Weights of a small segmentation model: norm batchnorm.
Rows from block 9, named by matrix and row number. Rows with one number belong to one channel. Each number is 500 + 40 x the weight over the matrix's rms, rounded and kept within 0 to 999. All counts start at 0. Numbers have three digits each.
# convs0: first 3x3 conv (model.decb.0.1.convs.0.weight, 96x96x3x3), inputs 80-95, a 3x3 kernel for each
# convs1: second 3x3 conv (model.decb.0.1.convs.1.weight, 96x96x3x3, transposed), outputs 80-95, a 3x3 kernel for each
convs0.23:499425486507503495510476494509505511533501479515488517489499493412532481471485523451572487483567513486459464508515496491536529492498497555510525483503443512473502472500537463550490485487584587572476577606392465466524477523516486479503491483530471483465496528469515495539448548498540477529516397484489518514485511465518493534482473571507506473509502526460455517518448552504467452509455497462500474504547514500477507534526444453527489
convs1.23:555512493486579498482582514501483472466541581502519499455425475528405567538478446477496534437461553489545471464494527502622493395464442503455487534471489435561525494510480606518486580505571526465503524582540502501476488534509516563528490549563506499568476478489476434452499421550525549485442586560470427486536448499464590470425422488525480514514489440515550518533419396491468518449545464554473542533521482479488532483489558494552462
convs0.24:528528428505461547464516498447530552476561536493538531460520441453505553493422508518491484524491504498483485544489460510470449427478504488496522455467512535448430487501508486475451487563594524530520506420506527517425437516513471520552475476471456465506461537445482482494470543554483479492454453473517530492524471469440496481548532492510607602522493470407499538451486485465552587503515470542550446542473480556548451442471383510585501
convs1.24:492464580493476500509535495465467473484464523497497473425495522457452482528529559445469503444541547535526525543562510474517515508562461523487505529397515485508505441489488536557455520528494535449526418452438462488575420444474460435510497475539446533505526573419464452464506479496515573518476549578487570461531510454500520536559491502452458529510493456467451496537530458419417511538535478504564485509542563493478518488526421493446481
convs0.25:494511543553407500470508515517459546463502525550521554548491482497504491501529458471520542451571543475497495507523471516465536455489477524505492443482478486475514493524469503469500484480475522574486536613521472451502493535470453594505512510501520520440497531490541486495532573477498486511501535499491510461567533522484520497485503486533468505525478547516480562448498462480485497505492424519499493490502483459491449512498511472519465
convs1.25:491554512559518537521574512525545529519508556530502499491522460551495476499561430512519486506515498465505533468512540572518508516582463500528527466602484529597606442516480423462504488423414486518546488585545531550549538499478502652514531524444528464465516481504464464549492499483474650515508487494568491453480487374474557474487528456424437478456457504515589551529422543526521466552519481558458532530510456520542451477420514549579538
convs0.26:433499443603568505537544467496491462583620481497504438415434457580406468482490499489418476466496531580505506433473504506522447477534529484461513456497451474488534465554445480487551536524511528511505482549543564549441486459468449418497576540500426498515498520477440523479559448510370474466518517517538540557456565489554503502497506501495534504557493500475407562489609585489512518515448514569477463486510514495463513458524427550511493
convs1.26:516441467505421424531475525587469428573466383517535558572564531461518528472512568462499461494423573478554456467520532519457531470507546434441558499514496499547477511391462493430512464435487487506566525507555535507454518435404507538563530545496518500484544540489496487508481384501553529527537502393541448396540508551486478511484586464455532486540561550493484467471488516493573472519499530522457463526517489525474432519453479474537479
convs0.27:483485516487508489451439461500563478509638533559440439428420543425510552472603435542552390509491447538487517502493450536496511526422487476534546451469510505563491526529505571575505431539487544473482499480477475513516468538537432508529505556478496514587425445466439492497487528469419466453517543522473530503459476462479499531489450557501425515498444568468571460458659578507512519534521512520413455481496485478476540494532528497460466
convs1.27:514572556520482512468555519478496450548450543495505458553428464475465515440522519428516448506467449527497532513512512382462526481485483502487435519507481459511501511509502481428475533434499507547525462547529516533504529434489492485456529529492481540496531521484491465458520448500456477528502458449509518461506489521479486523463531446538510555482503510505458512489475496505488530463497465525520500494441480488533474527511507520531484
convs0.28:427539487422510503550506408479540507439548467486508478428493427497472461504544543506541482507577545515421589490500513535500539579534458513509485552511470489461478502486454474558471542554509517489497529507543549554550459597478423538461528479468465442487524496516478494493447527492479472496488506481535442525476544525523542549487469493529480458487535509426537482484450485492525398502518524558546465506479468492493503499474506559524487
convs1.28:480500474483522573540469510478519570555527503525475517499500524422486552502448487474515504416547458501475554569452501517566544526536463473419492490522473499457510462564525506452480496508542500504539489568421476445511459547470466512536507400510567462521492458471491490494458458459522581479512454493511443404507510521479549508531509482484458554546468467506553526440517543542516533520469529477531430486453475468501482502489453532481493
convs0.29:544573515454485486504497510495548429518534511437535510477492450506547452532520470485468496482503496439503472423512394508521514515518424514553567480482448520499511506493524473551439482563489517534495509513518466387532513550486422521484422537570412467496487504530420446544543492463551486546460490549482444504555441506463485456475511466472507446460476549563519444492585448537526476546511526449500531511493548510508518494435528530444516
convs1.29:514564512576478591490471527499494520456483507488459456481476471446451547478575493569486501505421512500458473466523530492504615546434570476499516521507488500441508480485495538495444496474479552512491497479539524503517533543495580458544548495515464505538491447528435539517456503500503522457546452492488458470493413501463537444490471465467484544567505564522507428481453587564485473448440561515517486543503457522425500517545534529495562
convs0.30:484448456410469489455441484474463504508460459461489537538558545492484471418482516508476512501499544497506558568512482584495444500462440425451477388462451475499493524525511559531473472500495480481510529583508511507518501562510526554505462421469505538467479538487484505496521491492495462568516504481463491523532499459569522461505471501515490480497530529546586489502497509490518477508399435483416474517484526520564457489557512512517488
convs1.30:603546491538479494529448538536533512530470463523557538464561479479439520451459490538536514517488537448508528513478497542528504474533415540480511501498474455518552500518495497533461524467565453487460520461465513485478502505505498513539406444537478453501483471497554472476463488469506462517484568538471493472451575527473493557544510503483510542561528557493493481445543523530579563553548495518480453535474476522456569493543482482551524
convs0.31:471486517479522506500537500494490502405504550558509531534515497532469496435475483531481478455447442507498499501496494519496500478498435454511513513523530476551530482556461548493566508453528504596556507456481509454432480503511501445461473536465477458437454520497472447517491506560475420526480499502540470452461576455516415514462581463489561519558518470424526534449510493483499501439482557508542543467532485484473473520504511495474483
convs1.31:509502563532528492564448506433459428449517527483529474493522494468551455440474450532447449453490525510424544533443480490565555524565496511477495501489505458556550507460460457421538435502505549538500506405457494515485457494545514541493442504532535664529439535564504457534512489474510436509552546479478612489514380525470478526474417545528487510560530526560497531495426523492500496467539561482494477434481483536602538498470485503531453
convs0.32:555527472498507426469465511486518527516565525479470522480460479481538495459525486520481506430568460491497496489447487498464486478439509480484555541491506541530476500520468462546533443498469442487470541456512479543525513514432495511508470537564496471456479463498492461446445458581531540555480437519515505461531456493532524502491550468539537435513546559527439451494491509520469499522541493542525442562495506471529488519481552483478511
convs1.32:578473500528541515535506478447438476501520479493463452487488477531498510525474575398441468514461461544467510563543498542545480501511467513522441473495467442516553522495509545503452463484471449513483515528528511456548494491522557484467519483580506538517489550487521519520562508505523549441487482464517485462501514458509487479495502507459548478510472522470500492469495461527523529507505480542529511484515448440525520477564507486501482
convs0.33:499524464568496463548579492549488523528453447493498527537491494422509552482506488415504518570443535472459447476521450487423474445462488531528454479396412497522499453483499540586505391486489498484481484492470470498489489538480497510567504459525469537565485521485520447485513502480544475462571542494483481556457462507417513578479513615566534559498530569553504559536379512510485373474400482535477543528475448565430490484463502558544520
convs1.33:460500537413493488469441502498504500445525488472563534502488545496564534513476433529529559535555501482482603515442512485581531596476485541514590487476496490445495477508545431420499555489585466527511443426481421484459497490510498470542471461557557531529580489537556519487469509466497464543472554487490407488508648521477503502464486468542532476439525512570468554499511471472523506504519483526540503514459508469574501508464522493527530
convs0.34:480507507537560455533472463533561438468491511450546424537490504488512497493512569449454468473473511449497501541482543525509502506476546448482515485506529479525552499483533429546494530567499449423502520527468574526442507524521470496512497502515496563491463510481498507525520414576478518530470599462472477512430520542402523534530456509497562582498568480471502507465537464491544458513532471505442478477461567504451429479525521583467513
convs1.34:442539545471502517542537455472528508479516538506477537457549468476478506498459507480584539597494505516501520485513580526470471426487449481505467442475501508520488530449530486461529458503449468446502477453525447517470468566565489504529520447526557514448576485497531524501531495559546485535519528432499515475460476501487499542490579566439533491526531449483465473467506545509525460467568455494552561582412449516555458518476490546491499
convs0.35:449546497539529538478461506540555521485444461454605497542559481434575509480524480504519513478450426444544497513577485499511487501439496487505480418528572471525455524482476540440488581465465474539466477507531464443495505523480508434508562434508578496449520513457438588462486534528502503512491426479454412587522479444534577499510508488468535474558463585532491542478443478510479440506508520502524513487532498512456506468459512532507513
convs1.35:460462551503432493514440515571546612487541511475476500589475490444489454487497459549532493481542509434445478519568433546487535424501464519417524513464510519506514494496463527556526478456494544527507502465507537510517574544473457495491507460485502406463562493448559522387566449456521577514471455461535462457540521499492496505428527480512428497559466502588492522514435539531498525481470461551438490481550449538499454504488521554484457
convs0.36:560526478473494504456504520463512527474497540537511494498548486454442468552545464579465454485512542458457529457473509448492500469494541500568501459565515426482482445437504497546518522504474511447542525571444488503598496462488400427444500500463506508490555535524551494555552503534443518496488429485549505509507546486469454517501457470541469537459522493440447463482501500444473447532547500435497478454534510504570503480588453505505480
convs1.36:521506534510481548519462493492449539480464446417514454547504471530464516528459496477471433546557513475495545492482433520444496482499502470468549474452517464527500519528511472476427513542568524517430576445508454454469539458493495560539495490476475546514425519421448479454531590409499414479517495515475516544536578537520542546503423499503478418496494503502485486492435559545450559527479478483450560473413433416485521494470555523493522
convs0.37:478478522521471460576433535561541460496527550507566502507443528488340432559479517402500408488535522514565436538490513530479486508500499550448455516479496435527488511567473582444478534536497495580510562541507531544509524527429510483523356525560491502506472551459506545489472569554520490509542525449506495514511476471568530532487438514526553453514509536511562443498555553472437606466464528423477538416555474414498481523561467511540569
convs1.37:483503452490457517524462548543508432521501570551482467517483493545469548492466553534441529500467513483532525450531478568584458461531479524450531492592414491533453574533486507531443476529488453553485427589506493451569507452563564481535443457469527501510488540465497451438540506483475560463448517526430484493516380516495487465501476565512490560517542526493476508521506455466450553522545519460490485456470534464511529525383447515512511
convs0.38:481503540498566481495501489500481474543470500530489505540511536447503513523471533527467536487435532565539485464511543502477519476492508516493472504525425495495509535503474556491526536520488514519515467427516539506533504493474502508517473505505512515470523496446543528541446516507470492493480442518549474530504486510465515511503523471470527542527489504510490500527513504515486464476489484484534476487541511490544485534449479512457484
convs1.38:436461402452522425437491535511569470508588456488528583515530515560536495562520491524510506473436531422483558523506497500479482493459539512558520547528534499591474486488462527487561469515529481537567493539570551507541453477500556437548508513538445485557478514432428537424454537461459471517568486501608491553561477468510513506501457556557533444535531524493491401453428556434451464493481507536533516507513494557506464539567420563446502
convs0.39:588452454474483511508507499505490489516509498550495537532421463453535474431491481486544504482557513474494500534455446525435436438382432416506440480398491397497478485513532527527491501477435550474534537563474475581519452508598520479466524482495557516481549439484511461497490444476471509493525433367503460439505439521497524510560513464490416472563573515473527516537490548476524525519511508541473448456607508536460399540403578502492596
convs1.39:505516442537509494435459477492486506483428513543533539483550492529586523539414459444504545513495584535417567536500533426497535468488537534487458435460453426506489462498562507497548460554526525516594536475569522471486528552510562475517498462559478465445495481482497544511476537463428483518487440467458476470424604484512485485513509486611562477493523468515517455559456494481559560492474537510506462464421468447509502558472504513533504
convs0.40:534508503473475500470540480479512526532465502506537537484488526523456464533495499421457438523449472522497495517511502460473477510503510506487524496480507496521468488458538495488470507510538491458503542483524479472519504486483507532469500474483460484489534492490490553530515479524530490427458481504549477494516475498501503503512552457440539497493475503506476458463492476510473487504532456469512456490517509467514531496480496495510479
convs1.40:552498551563478513550481435479394555521595528486491499549587573469527506426496540526475528503617532434429480562416500551568565548558505514460470487480533487529521525538536550486501479581504466518495480456482526522537541521563517467523523563467530532480478478452406312488442496543582497482446406489488395505457386409478480441522476542478486556573446512488511485522469519531573537507586501555458522513436461545579596522411515513529467
convs0.41:446488474506554517516508452478504497437510491527531498535482454478509470477537449501552424498489426539515536440454491533536475486465481480519427526518418534490521539533509443557450481489520520507504398480426529522526500501511501478462513486503488532453522495473542475516497536496531446579493614506490464489486551462543551443465485469475542503558521535491529454533476574411414480504534474549475576457480451523486474468555544566494449
convs1.41:568500514529513471508453468560519523437525467557513535483488451473544476511497483408465512483485505453509516537596571487465498581569559527535527512562492558491481391404474490510466434444455462586475524565416494460477511490449495537490533388512593495480535541555541532447541536441479488485476549530515478570483494463506419453463594520532479470577523552605524560481475438445486465562508565446535433550532485597487490478573513477510534
convs0.42:536528490525424531533482512424507509479488497468499499472485484476459494506534495505532462413503473492502503479510470506533493438529485497499481531544502518473484554519510553483512514501503506478546471514455509490530504536500502502545482540482494472565457534480506506476484514497518470457511528513509505489484471488436518440497531550491502527549516500508524547472527472477483514469531524538512515525510493478560508514481530519500490
convs1.42:473511525519484487460543448533519504515509490495438510502503498457493578477525440480501477506466549428499461509542563476479493491485516513533432502538492539486470495480476453465466508490497481512537562510455537546524514505485483507571441431556494515522508459448496444471490491421514556440466507562509432528464552508522529496499521500468481504452498529480444524531500461512439444500506509548517512469544482567511557488495457550534505
convs0.43:543500544459466458495375430466502527514472459491456482527539543505448492455488562455571519526562505476480529493457484471540462503534465522558526475433538509443440460502488453553537451540484512532534500526429496481529471493461462502606518490544448476529520459549501393552517519458572497509515502505432485510526492496510513585468512478494531454523528472512521506449528549488540522558551485525462472549419506470474496562502472477538455
convs1.43:501483466508490552495467511514503455480470410562560528477537489483476528465400422505559520499450454477486555525486514465520500485517461493512529447502526400509436552467514398387465442482530522498484476440496513522473490551521458485550427447458502563510483534478479451500591544464530504522571519493479542501503494523437552515475467524499445486497513533502484537450467535417471512506468547533439488491451439530550537477494483524475539
convs0.44:494504503454532498520521527496501489575464491569515479515471523487517492511472470484559457443477516489517453485502534506474527512486513488496514504508510497505486481488420489496476498499526478482506486461519495509499502513472489491514497504514553468469553533507506477481478513516519469497447475494442473429384490416469555423462472531530446474507519545496475482518521533470518485529484488495536524508500485534504487514450512551547510
convs1.44:454467489368517559422474465551507502523550520550472579496546466558614482580500470524572540529477446553457428540540527491516473425519524475563490612501533503528532474408475476530477476556529623530502522523530472528536501439540529498437548589534523430481486402523547509485498506480541474488530497489593482472634513526536527484457478533438564473429502512488496505449379540484469545478509541480520479436487520502497512420565566512429526
convs0.45:526472521492553515511523502472489568535426543504481461412517535448525478481455472475592535423443395519456525514545440515479501493489524488508444576472546500515485525509538431407463536482446516477528518449521422544544547494490498500496507458520453549604502528409496526528541497503492470535531504481544619534470512516537500522458462406464508518556477518583576517435479519535517450526554566481520544502449494503480546491524472513502462
convs1.45:496477508505454477483507514477536596537585444511482511492556566630480517493467573463519460539515520463505504498557521557579461526518520548517562522493468494499472461471509510546552493531491526557533505517564457440518428466490576500497502483443477496485516522456379510520556478440449467536478513522488567524485582527553447519436539526522522532537535539485526454431508527530450455582602424501474584489509495501419516543504552506513526
convs0.46:490506505438495485499545453501477415476601443549484479522511549462475479475505542546541475435573582505457537514556518516434488492463416462452591446423536541473532474557460508555413504524504445613467512519502506471446527436464503537497482526544457508496502443538464569478504510459530525485497478459513549497555480489460469498544531484551528523561466468486531554475464476498499388482477434469520403521495536443445589550421608427572446
convs1.46:548465431517457542540470493520409474539453515545531536529526514539592507530463401504507509557500549512550491510520454530478508489413476477524528535424485513443428503486586464516518451505440462617523549519547511521491448526543498482492541448506451466483546432482451519466547490464498465542479512489521450491413599439516479522582520524530570450501496504550610524517485528470480491524454501542487453549480431489462510492447484444476543
convs0.47:465484525411492439457520542492553558488497490492468506552471447401595459447448473546479461471567542462463489493513497484534495545411534485535490490393504489450516422531498555498423504504506480510482464534452476426445418570513450431553383506524519477412439457487460497485465457474524516487475547424447548516456487479552534524557501483532576488481467507446555470514481444521421485513526517463520591416495473511530580528447539495442510
convs1.47:468471523462578443486469529467394486464544516526525521495522589510526500472554416354614539508486495422547546441572538491502532518452543420532521526472497501468543422466472579454441478529581522515534552502451485571527422451604490543514517505514530446491527485590572521550519460462460501500530504495523557488505474462498487522426494472552532481522480426562529526500484523497512445533487522493557538521468462486506455432520469443472545
convs0.48:509532513507501575436514539514450482448465477469491534559450472437496550487483447446534482491554538506491556491470517446477467439485567507498482480472473505487568447491465531571506460410528460520481493501453493484545492499595508458539472526517532480501568528552502430490512536510485567484536503508491517511473551546539538488561591503502522436522523473496544584524491536489454477485481470465450476454520516514518495482491563500527552
convs1.48:543532554461504463459485482560458521521546538510469466516532496453520518533482512531494520439551501412531451555505526502486528459498485526501530581513509513563492512512510485525487433454373574513543524489535554510585501559465441534476488461535508497448514461484526522471466469544522480528508461481485517481457560560459538535500519450541466497433499499505491462527406556505531498512528540508560491536490566523491573528542506539552503
convs0.49:519543556508467588470481505504519470462567496481458509501440500509503501527505485555442454464520509522594518515507500507471499480493475517497536478535499464451477465495483512556531534566457479460492486458439403504501485530475449509523488504509442463437524476545486534532532448470542506493530576489515425518408488491515554538540546553503461529520496514506454551503512585459499436480477528528518531562565528498514516480470437533587542
convs1.49:450532474480520488449539503512460461495423479544433441499638502555507462483448437543458526451486515512407456549480555553470467566467457497477505450455480426512552546470526417588520448511559482490511419494454510546458444484509497409530496487500460510512511544490517419504435492481495580476495490424415520509480461526485495493587540513530522520431483399439565521442577453527586563494451548525480478490585537514538507545478503491512534
convs0.50:452394506536533546494521465536540472580493470410461533486547525488557389522435504470517494420459500506485506473521516474470468406492510504393483484469444531563497516496504588518524468434430550539520451459483556460550462593525509459474485468494494459529500512490502498470445557528515521527439413450506470488437472530547516462424467544553519538467467431581465502550476524460413472513421526528512491468500495469445510494532601580480483
convs1.50:442488572472521469572458508535515500500517547498417540513534499546466531502495520450546485454494453459499504540511481553531448478501505506511467466505561488491494481489515496490526532530531465522513572489448504493502538596534437512532487513510516511500559496463465440515504526553489537479450495443497487512507543455487541529534512575527505473447520573584535539536457480514453466483514543539479529502514419494537433489599501459459545
convs0.51:522520510475522565475490465489521467487521511529562459437478433473489500467498447496514525451484551539503560530501508519486475506504469474521589461517527475466494473561499485551526474520488510484486599644484464538550489499537455502509529506478429472495494483514509511515557460522507508473525622495557503524452453484581489522465531509510474479494538468543487501517533483475469487461520480544498451489437506476550492567476499496411455
convs1.51:567512512441523490509505472456502535536464520530506545535600456510524542479538497500469460501564530479489468547573507496579513518534524425501535500500566526450493503488490489519479442493421474547505480487504461490531524646510505571521477459509489483507493490544492512475585489453528551486510430505444421399529490456484490530531522523490487379515533499523531453556454418490486473478420455577475611525441568469552442423486457502510456
convs0.52:451506477418676509506475503471496573436604502468501514497556518486585433532543478537535457490504504468534569527565514476477484468502541459459467453585562503483441478461522463534480531487460545505499524492520493507531536586446577474468511494490536517448502542484527429567490561585549535525515528461470473469535523544528497506480497479493559479533472538568465511496420533467471485509499553464505465488511460492476444502472538471466519
convs1.52:506473506458423498573447514500501491522427547543554451505517510547530527438454494503486462480476498458507471448490468503517538414534466502508496461375486428530522460453575502421513458597489502578508414521566575502486502550526587454511405427484418576522457473494487498520433427591465535590604520513426453429565511463552558504441458434514478526472545502539523453490546526493505475443572571492530511430407496449421500533547534493559538
convs0.53:530464530507501496556487483466461523482507533439459507504441484501458468506526551465465501571567541496467499484499461528516500455479535465518568514466526471472522432506487538562500452541466509511445536557482538577553507508507490469474553449500423464513514534409535515503510493441509513491537432462515532508584527518472536527499468561522479488482515501449562520545492522461561533500517493460468503483464486459478492463569420522531447
convs1.53:571438432524492515572559538528406536546485435510466521465410539517408550487487508438493438556485526523545513491467609528518481554514497501457518468525517536491592486520500427527444509448454471560581522481574501469491558547505471460537501469470484507457555442512496593555509558457551541574522486484474471577447535572456538448566510526509501471518549457454519522464516540498505503453487485469547514562473541497457443470483517473532479
convs0.54:437512458500466501536426526525506564507498503525475454535534554558508479504510516464499497538536463505491524526500521490456560490529502474534522507531455529433418492467508467495513489487554489445516443528480539551528506425485457506510449466478501518496533441452524442459523489472413510509516494546441497449504507519503500546480530536426529501443564450486435496521593491547533464480472475459551561432453541484553479507437500504489490
convs1.54:549504503443476521486485520515531533476462487508496458496518516438568493509517510462506505462458556572501469564496479541548462529471558467501535482497504502516553470535446535480500555510473509480500470533483534521499478540493528471527442454517502546510488485432447504551531482517555498494577478480450461448484545478505530501482533493534480526494511488507536467525467452448447546433468502458544524503508601508506528470443521513480499
convs0.55:480486487530523505510505483504510549507476529493496483509428517562466507487505482496458453511426515521531511553480521558483548504492504505528462492503479496523497493501543504478448507489465526469503480474527574440467437532507511501519455513497505471490513483451513537522483444478527471455463488479530436465443534501502511510488486483476532508543481505503515491501544513467486530504539417486551534459541512509528541515566487440490513
convs1.55:559451527514531499544543479424512529497469445489505535458520505556507492449436556523409509560489499483520535558484586507467458549533467491528522519443548465474528573581440520582432471483529524464436488540457472530493506553461529476485474450457410385473498556502520469504488425433550525503459556488386423466477466493509472470558476549548552567536458467500538532453541511411429467416475509520505554524457487480510473531522463506463544
convs0.56:464453467496474587496481539493478494439604575513520491509402535511471358455560487497518544467543491495506501503510490444471459441481439494523539546492467549462436489368445542513531496499492458524486515566528511523474550538469457520513448473516513459545516527551493556568497406523503441495505549528512469522489478522515495522491419513561473512507484488506458505446509578552521490509506425505519368434505485504461537463467554529476479
convs1.56:480490468497516523453513492557538432503473441501610496494515506446480409489537438474521521499504501474561461472590494496460520512480537484451525500502478567575457521513462439484493560485467498492465467474506545574509483508538559442436477519456455400484470482530433556566525550539422542520496499515491461534538606505497395519480485516514518525480499538444489525471474515532521448543470521457553401465576506493466511523562530490552567
convs0.57:500493484476491461477489462473552509441482483479460536526513487506421500486478547519503567483499527553478523483514489587458448574591419489459444594511436552494529435553476474508481558568508494489518482548490537511530551454482428567557525443515434493531511484381520501499447449411505553581479498538437511503455561519532503462485537540483570493490489476462451515524527519480510572448460494573456522481524539561560501534492433522497547
convs1.57:524539575500507473432493476440504466472537461491556558504448540535584419532505477525517446494569534482495401570460503461488431529502421538542404519449384497521490545498444563433605544419517433496484528545539495512520473496494461468507511505426590501428594531428555533465494479463464468506524498488473524443504433529556420475510521546531530578491526553460472512541480523501558487404477528593528442493585485440485436498489446478525521
convs0.58:519487435552519512514519521543524559585536474542553519430509478489470462514437551448518484451550543457476456566560521499501471508568502425504493469532475472455489554513530501472536461495528460522480544544470478481468489542510478515482468530508573481473525521487536552557477596483443462504531421512509454459579506555465506453447456515438537524520487509519488548475470538430502513547495532448501532453418435437495480499495424508497500
convs1.58:512475469494501508466429509519413516500523452478477492493475472567517541495524480486530488502508529560528481529456519423488464488483477523477505556567472454523480555516519472464476523437455507492426473453461496504496463498470451508521503546527520477548467484484534507488470471477509544472493466459509467536499432519512529504466518484529497555449505517495505567473494446528446539536531527472514465463550479482442508534559531556488490
convs0.59:505490494402580531531420451469433550500478449523428516532563475500526536433436539583501436532453524438472572499456488502438458489474531541457569527446435465500614441500468467518523463556593509525510554527517448468541490465460542475550478539503491476460443425541558427495506607462511397623496514467488497546553574471494506539531525456485601451467541496576472541456546525527458469478376545542475639471582579525536593469581463475501507
convs1.59:481464441372522508447585471527485507458556490497524494473488508539460472521456512513543504562569529490495463482549499532603441464564489440440519509570507477490545455525543483595486517400487533521526493506484448476547529585476552493508476506553469542477498483552532544542475489478558570483525443461492526483484486472539482486472541517510459531519494467559522541538507518510407511481501487465425504498525522495494468478564505487458479
convs0.60:466516506448509448485453490490444500512450559538501503460516507468462471449538487473495509497509541507482477506512505517434534524479504505450511420461466473489561503522508511498491535560492516518487466518413587508509453453563477609449427572562492497492489622478489484500522574521532523470497458512496482531518443489473535497475546476491554572488504541508474463540493400445489481493438437434435430507494528529516616501470616515459449
convs1.60:482431498513527442464576492527474534529584484464515546525538465522553507558556530476517566512554539569589529487488472441515481501527417497416425584572487600497481438522486494588517546505550439510526490601497507520447530468518516449515480532533501456471549458491516463474467459504465486510506477483515499457528480465517465504489512499488558574474493554526535522509456522511556581514480543482574503513671482438575506431469491485487485
convs0.61:527475577468504439445538466473460479455553466408472584558496517535458557466580512528530481487554511484545448494499496485518566517522518443505493513466458557474452514521544533385458489463496566499509525525421553606501489536461444479419477472510483472458496506554451511548536504480491421470464472518466492485471474441482519560544441538498459519554491490435500495478545538507515537468484545470502452565483500560444491576543546490458474
convs1.61:533515526533536466376498481489535503486492455416443474491492539531386499496565458449523571444517474496522553434474570422558526479567432561552478484627520462522425528474530515536511466468568489466461454525484482430509517468517485486496537515498480477481467508466527482485475539472540615484461433436445460483491504535542526513545513475488500519504577494436488495487443521471465502477494523504450474505536485518595454433479484469530454
convs0.62:474479526511495451556514504556526460461532463536526502480456488554574526458477516475463476589542463530465545408483483554563531506480480448524464464485492486499552535451463575524478496496478474407508522469525489593548470548454478435543512509437558500534490526411510473526553477512489488501566491561475479470505453447391507542507553477496490469469549536593509479528469437484540477467483456497623551538592503445475493447460545506616483
convs1.62:495475512468487506549554487485529496510500514484545536528461532430492465459460480521534454489498492496520494496518612532501480496606561490497455508504526461459523544559517565506457531481587446525508452513456521440512470504444443472536552348487499439495477510541530539415490493543503503529545503369425495495510529519513451482520519487569456505458476464522453477444511502439439466527457468448476472469519524539497507423514481531526545
convs0.63:499484511499550491512515529501515497525476484480501541552517478483494471492488485514545534528574488526548566546449512525482513509465508516494493517521515507553544482517542478565462536507517549577502508535505472529474526485524528507498471520450527504557519495500516451524486474476510531483475495493486513504475452464535515527489543470479474469487525499560534452483497523474467510507525509463503505475496526482540478517517566459469484
convs1.63:496392524517491480510525495433448485496528481453483464453525520502498543494465495472487537576566513570505474543537502452503431530500438487431480451475547468530471466450590556561541551506481463484448471572451543497445465606521486601525503490503555527538570516546442530503478531525483577436480520497406436453452413509428459521528426480516444480462482461485427478529454546540485471456537446527429465500474491540527517468536510476490534
convs0.64:514477540496538503488401446494516454507424578484573521499540490452382435430436419476446544456483527532478533450485475529459494464520533527513491533481569468460519500482481561576462478463520466478498500514465496498449539590471551452441470541506517460469495533515539460427468505514485498521520623534462485499511547482457501538513537498495484517524549424539459471541380607472504503426511473590515412486475441527460522470523477542491495
convs1.64:483500543510505511507529516432418544536561479507479569540494514421508542540494540434490494516542494476586503474541512510469477465414504522512521516422432539454514517500510492520439536532531498501588492442497581533533446522546481537495490466523510497499532435462478512483547536399530491451450499527514557467468535468474483454566548496542472510476535474495511500525524490519504581509472499473553433542502515489500494474497483480519530
convs0.65:517481511508522525532444547496547494491517544429483526532556471508427535496415445533454524486573510489531540477512536483561467488514465581506468527524532552510495514532492534448439521491414461521469514469504524478500471583582444529593514576453482442579513524510524463502479557509490543542479401451500507500532467474516521530453517530475523474491425516521517543432525552481388569514474508582513450466584434462489506508546503491517488
convs1.65:450557518493457510477509470395531544454545509517456478529524494443557591467491528561515501479505483495522521527550548561479460455492498506405449472511542555443501555478501555505422533478457465477525496479452518432519499518555475412521474501542540554518543550485504482552551555530420502465553507496560582485564415546517560454496516447575482504480501533428435536433432463532442555448448521564506474506590531528574490562519496491513508
convs0.66:473478500484499547431536515520534578500550520459536488419497520554470457500459466456479575445486496490444523524538490577447497558494465471475517465549547518540566458503523476457506491527441512538456553461501497459473579461482489417509525455518527542521556557542403575484505471533482495536447529461505505523511453462525495471500520462506515537467481426484505551554510550472488462513501513488483488509492477563482515531564511498514537
convs1.66:482513483546522494455523489517419451444461507516484422514568510511533495470538524479535494488546493548489512548478552477479441483430525464407470478503553537476520511495514465522433488486485507485499445444467451551476516482402490474466524581517533490525497501466498488540515500443411522464473494489502561508536497519471506433514530489455513574485473469524475468489467434542495556524539409505528595441439496570530411469455473486496523
convs0.67:454541476584406508509474477506550507520496542479441453427610516435550554434486550473513506449552469484525494488522489440510533448465443564474535599485546478490524494525505495538534474486494482480485496562520451552568540468467476479511499531415573492557436457501519464498566524527516550553455460473518476498458555482456516439523470458515510501493494543448500507538516542535538487578454560522520533491510492444458503445537485477460560
convs1.67:541427460496521462523540494562529468514520483515481562456473506501452471464430457511444498518579479521479515547568517510525578517582498494515447535530437519463600526457507577515534498529495494455502461524516478474560522466482495534510507425460544442501501520452483453512544488544566517511567522531563429519462540464447516484501523487431469484521537483480434508492498570462417558475573527517493575505552497453550482423454425516548448
convs0.68:535505520466413500536485527488513556486411612500471511504531484494491423507512457527505440521498424515528519491493537408557497502480536518484565494430472543509478534457535530506483487540478506486530563491473499489486497487476505478517553550530542521453511570540592461491487524583502482511527544466539514503526480512515522553502515523446535448471542472462503462487493507507488515471441494480550615527511484441497458513468510502476568
convs1.68:441468498446572562420537503556530493496469521496461457501530528528506535533470613513425530494488514553495481464537550449519553506462500520557529480543546505477558488497483498532523502551459539462575526536507516469502495480463514557449508535509505451506459455580487497460516479489479477511463454479473544521540500526545488524555492494438528563558460559546522486543531467458496512582471522464468481526483529605458502483530479561429515
convs0.69:507495476540392478508481522509544497548430585547529500494550501534446469548535450513538545514501545459494542426551498484480521476464472470491472466575524505495467518469490511498485509526483478538514472590477521475476511534499478467529495532513506418512597450525531543559469458487541489439474443528528533536484548515489519562536509501463537512517498511476516522513420562503506548516513428476608386566517494474573492490466501538482450
convs1.69:522555473540571433480483500550606462435422516561475532474487521423459452533511516519469502486570499469474467524527553506568594567478518494512506450525585637490515461475463563476522518481509508491494492444452512523463495581506408494474506416514524528481480540527556491546494546462574505496441448521512473531526509470479433448496490543451528467555401452464487503461480509459471539522467456547467514483518443529551537425500483468575486